Weights of a small segmentation model.
Model: 64-pixel images, encoder activation gelu_tanh.
Training: adamw at rate 0.0014, 17100 steps, batches of 128.
Data: 195000 training examples, 11.2 epochs.
Rows from block 5 of the decoder of a small segmentation model, named by matrix and row number. Rows with one number belong to one channel. Each number is 128 + 24 x the weight over its row's rms, rounded and kept within 0 to 255. All counts start at 0. Numbers have three digits each.
After each channel's rows are labels from the 100 images, of 14976, where the channel reaches its highest value: "peak at" is the part of the image that holds the peak; "strongest on" is what is common among them. Only what is clearly more common there than usual is listed. The data: rendered scenes of coloured solids on a plain floor.
# convs1: first pointwise conv (decoder.decb.1.1.convs.1.weight, 128x128x1x1), inputs 64-127
# convs3: second pointwise conv (decoder.decb.1.1.convs.3.weight, 128x128x1x1, transposed), outputs 64-127

convs1.107:123107103113105104145105168146154145146127113125166147140158114093172151144150145175093140124148071137115136143119158128135141112101139145112154104121138134152115101115153121161093112089106154
convs3.107:101095149098137083129109178126120138113163180135124150120124129162175185071119108144137130129096173159104138123112135174144177142153141128100110114159174129114116129127140137144137174135136120
peak at: centre
strongest on: jack; largest object: jack; count: one

convs1.108:099167131138102130116127215158122122151116092153058156115135103125121132139147142175167130108106097148147140122126172135121092125135141087143132109140081141137127119157102139141121123121126117
convs3.108:098165125102093132098120132080171143059143112143071100096134124152118103131126138117111095131141146118128140127111117091117170132170149158119121077130143101210099129141129118152118126154153134
peak at: middle right
strongest on: count: one; disc; largest object: disc; cylinder

convs1.67:154129113134099103094141119147166153169148076107083124108140097123151137147153124151115135126126101142119106144118129139059112124141158098160130129142119134182085110122130143157146146093093118
convs3.67:112122128152134110156095156149121122166114112133149160174089148127145107144132164140105140136117128135118090143144116140095075166103135190114126132148148148173148152124131120187133141115086111
peak at: centre
strongest on: count: one; dodecahedron; largest object: dodecahedron

convs1.10:119141144105108174135176138098139168120138119118151160106126109155138115093106123112113163114150140114127128165098133146105117180134145117136094150134181126137040122130112138134122109129121154
convs3.10:111130141175137139129153140058135137155119109123135120114119097078097092121146145133123105154159115095159149098171109150122131145107156130095121133148130105148131158114141090120129154147127175
peak at: top centre
strongest on: count: one; octahedron; largest object: octahedron

convs1.12:149119148115146124139114121113124120156119120101132170131118111135119099135128138125138143114124143128169137127135135166230118114093183125133104128128116117113116113112180123130115113142123133
convs3.12:152116139104095131122177113103113138116164175126088139101151141123089081094137104130162146129132113090117154119136127144178123113107093099118117150121104116155142108164157128132124144155107153
peak at: centre
strongest on: count: one; dodecahedron; largest object: dodecahedron

convs1.59:145137161124137106123109124152133152174156118119101119110102094118134108143122111148148089150136117080138143118117152111091129138109158150127103095133128117190113116137146145147161113108121111
convs3.59:123137116153151107123092143157130128152091097155181124184092139141143131147103163127100134132110141154120113135138173123065150090095148104130131124140136163181133134101102136139143121106126099
peak at: bottom centre
strongest on: count: one; bumpy ball; largest object: bumpy ball; dome

convs1.127:171067134109146113122124079095130116120134109110109150125127119131125137118102120125122138116135129095189153106130090189166157122109166126123145148135127119104118074168169124145105096140127136
convs3.127:084095113128139146073119153126164115114123109114133117151120121137169119154129152127100103116142147136116153184120120082108119181154156155131155098149161124137141132127108123137102079184155120
peak at: centre
strongest on: cube frame; largest object: cube frame; count: one

convs1.32:125116118173133093136138151135142102116110116146191159168149122140141119136155132098135148149136116131135124165076148169114111123099157094147075116131144127149086143080143157127131127120113180
convs3.32:116128123184156147120145120108138081168108147126165075090097094102089145137098136166152102124135122112148130105187072118133120126118150148100078140120182154174132162106130121132145136122118186
peak at: top centre
strongest on: count: one; octahedron; largest object: sphere

convs1.8:127174139172155134141154108132142141141094145131109125149104106123125137152150133155095150115125090135111125130133116105134138116171110204112132129104103164155129132135122113135139135103093116
convs3.8:100152124088105137129148118126141187144110162158107159126124117146126187088108096159147214111095162133115118134105118162155150143140136103084138141139158083153121132141137107164097130150146112
peak at: middle right
strongest on: jack; count: one; largest object: jack; cog

convs1.85:132107115129137122120136139110127100131053091114154166130139129118119105150117132136118169141145162136130142140108082183171121141084146118163112118128099090131120109127153111113101124138132147
convs3.85:094106136167167143148114147132143087162085103122152113157104106109155149164118160153124100104104139118175088134139077101114110121148156188114114113129167135131124134107115099112132153136110136
peak at: top centre
strongest on: count: one; dodecahedron; largest object: dodecahedron

convs1.2:118116147181138111133147173136146148129138127143162122123143111135144122126174133130112164154103122129149103123091108133139116157169117131126110103105134142097101141136123137161143166117117153
convs3.2:155127131193174134116143107136112110130125130123118129101142131088136105141121131158150123108119096107141112105156086112148124121118131114155106173096140163043161114124129126115154100124131147
peak at: centre
strongest on: count: one; egg; largest object: egg

convs1.19:048200097111103120140124121128169130101150130145130115169166152124127175153104116112110160145153102151063128115156128109095110141103112124133161146155112155126111116139140088125102117111134149
convs3.19:112113129118122147119144135141133088112148128098147098140105108141123124167132146096116102161160118130147160184127121065112097180151144153106168127138154143151112187123116132102098112151109138
peak at: top centre
strongest on: count: one; hexagonal prism; largest object: hexagonal prism

convs1.65:124108114082100125144132135156160156112171154138146123139129131167130131158116147170124089134132125145084118105129154106112121106143169120141139129106100131133132095146133122179092098147092124
convs3.65:136137135154138083130113147082142168129149094132098142120160142139096108096118131156103126107135129147133130055149127143142146076100167133146095120106093140103130125139168115141178177086140116
peak at: top centre
strongest on: count: one; tube; largest object: tube

convs1.115:127133111177108113097133126133137136131178133142119143129149089192110067135140120144138122165140150130135129141120095162100160151091149111101128100072164114130124103130157135125130135120185119
convs3.115:128111150094106131119101174159120131105152172119128125121135097112177187125114100159138168124130186119130134127124165148155102181114125109090124096108151135133091131149125142110091144163191148
peak at: middle left
strongest on: jack; count: one; largest object: jack

convs1.102:132126133147152080132100138137140148124105152084054136132146147126116136124163136119140142130126115226137125122154144097127134139100137121111097124138149096134140093137159154134138130163132131
convs3.102:124110133149139100111120146120105045165098122117120070090104131121072077125117131127133080150128154148109123126145110095125141163166116096128115132148141142112126157093122140088152111137115112
peak at: middle right
strongest on: disc; largest object: disc; count: one

convs1.37:108081158153150075127085136170110133113141097133202117145140130141125132136171122127127130123124110158187151135091134155137142116117126128143076147123163076146119126140122145139148123128114180
convs3.37:116123140177159163145132099160108122144138135131170094088108119113137142162093141167158107123134137128126140126169076135145143144129145170110098147086222153126156154129148144101143136123131177
peak at: top centre
strongest on: count: one; sphere; largest object: sphere

convs1.113:137139125115106133107125161161147106119083136153131174162181129094092104094118153110146187133111129138108175144142128126145125099148132160125099116132121112134122125106161140107097083170103141
convs3.113:133131138104138142177118112146145197080181107118123153138130147132121091106129151104104123134144090151107147114115087165140123121145105138084131117099102138111104131148152145191139154126103128
peak at: middle right
strongest on: count: one; jack; largest object: jack

convs1.120:148098173116152123110127139154134135132206115124203133122097109127055128128144154157123091134132110082100130120112152110128148153145159144126105139125147120133098091165140156127123116120125171
convs3.120:120117116155137159126139104177129110120091115150175065122076103104131144174107135145138106117113156127141112140154114097115119112123116144088120150094196149115110154088106124097128089141123166
peak at: bottom centre
strongest on: count: one; sphere; largest object: sphere

convs1.99:096137140183131120126175118112148153127154116162078116089133104138149117102119111114154144125135145129173117133124103106124117161136182111141078130167095109121124080121156142160138103149124109
convs3.99:085119120132145107110110171115120137149138154154120139122122142140120113080107135164151100120112187127111155125163141194138164139138163129108106139147176123119158132119127106129152145166159124
peak at: middle left
strongest on: torus; largest object: torus; count: one

convs1.62:099071130110133178165137125107142162074167147103115123126113110112113153121136138122144133170139130126119100091141148113163129155162151140137132177135158177117163087130118152155119126169151124
convs3.62:135155128126168084126077133123092100148177093144125134176127121131146133138119125108102142121123086150162160116132154149108086096058152104129109116132137164169133110128111160125146181094149125
peak at: middle left
strongest on: count: one; cone; largest object: cone; twisted bar

convs1.9:123149167184101144109130135139152126130119106121145098141104114147139147134097167138154058136129157125119131116132189120119133069105129116125142117053082120143109154130074164163108102104104141
convs3.9:115194128085144106096120126117148125098138111122123136108149119172130099127123143150114155141132135122130162133139120157127129173194146148132117107191118112174131148132110128111124120147130122
peak at: middle left
strongest on: star block; largest object: star block; count: one

convs1.20:087152175195155117139115152130129132116131157142147135173157122153165106151137113123090136166102140136138148128098111160094092151110125105093107117111147136125108142127101121149148125089157151
convs3.20:123107135103096111118123180128102159142130150128116158122123123171183146086134095138133160135115162130134110117112169147138118128105138130093104102161108104108134114134131125162115146124151108
peak at: centre
strongest on: cube frame; largest object: cube frame; count: one

convs1.66:119176147099119125145124168144126128200128168113132149138150111130133127121140076101161136135132136170145144083129140124164066129101145129104111064120134134146168135109133070137126121112133108
convs3.66:144177114097117125151112102157109139140132140160177109158136149145105172159114130107134149138123141156092127163115161133115157116133138098198167151099188155087124131107113161089135094096146118
peak at: centre
strongest on: count: one; capsule; largest object: capsule

convs1.96:089153161174127139115202127095138132114122106137150134101123122100154122125076132145161154147141165117115121146134120120105095146140156100155107129103083178139087085132130146135115138161122153
convs3.96:155146145114146106113128095158162126091124104109119138130121123126115154148116154099097191136116094132130108137111128091107175119186132142154147126150078145138122125141124153119113138104074114
peak at: middle left
strongest on: torus; largest object: torus; count: one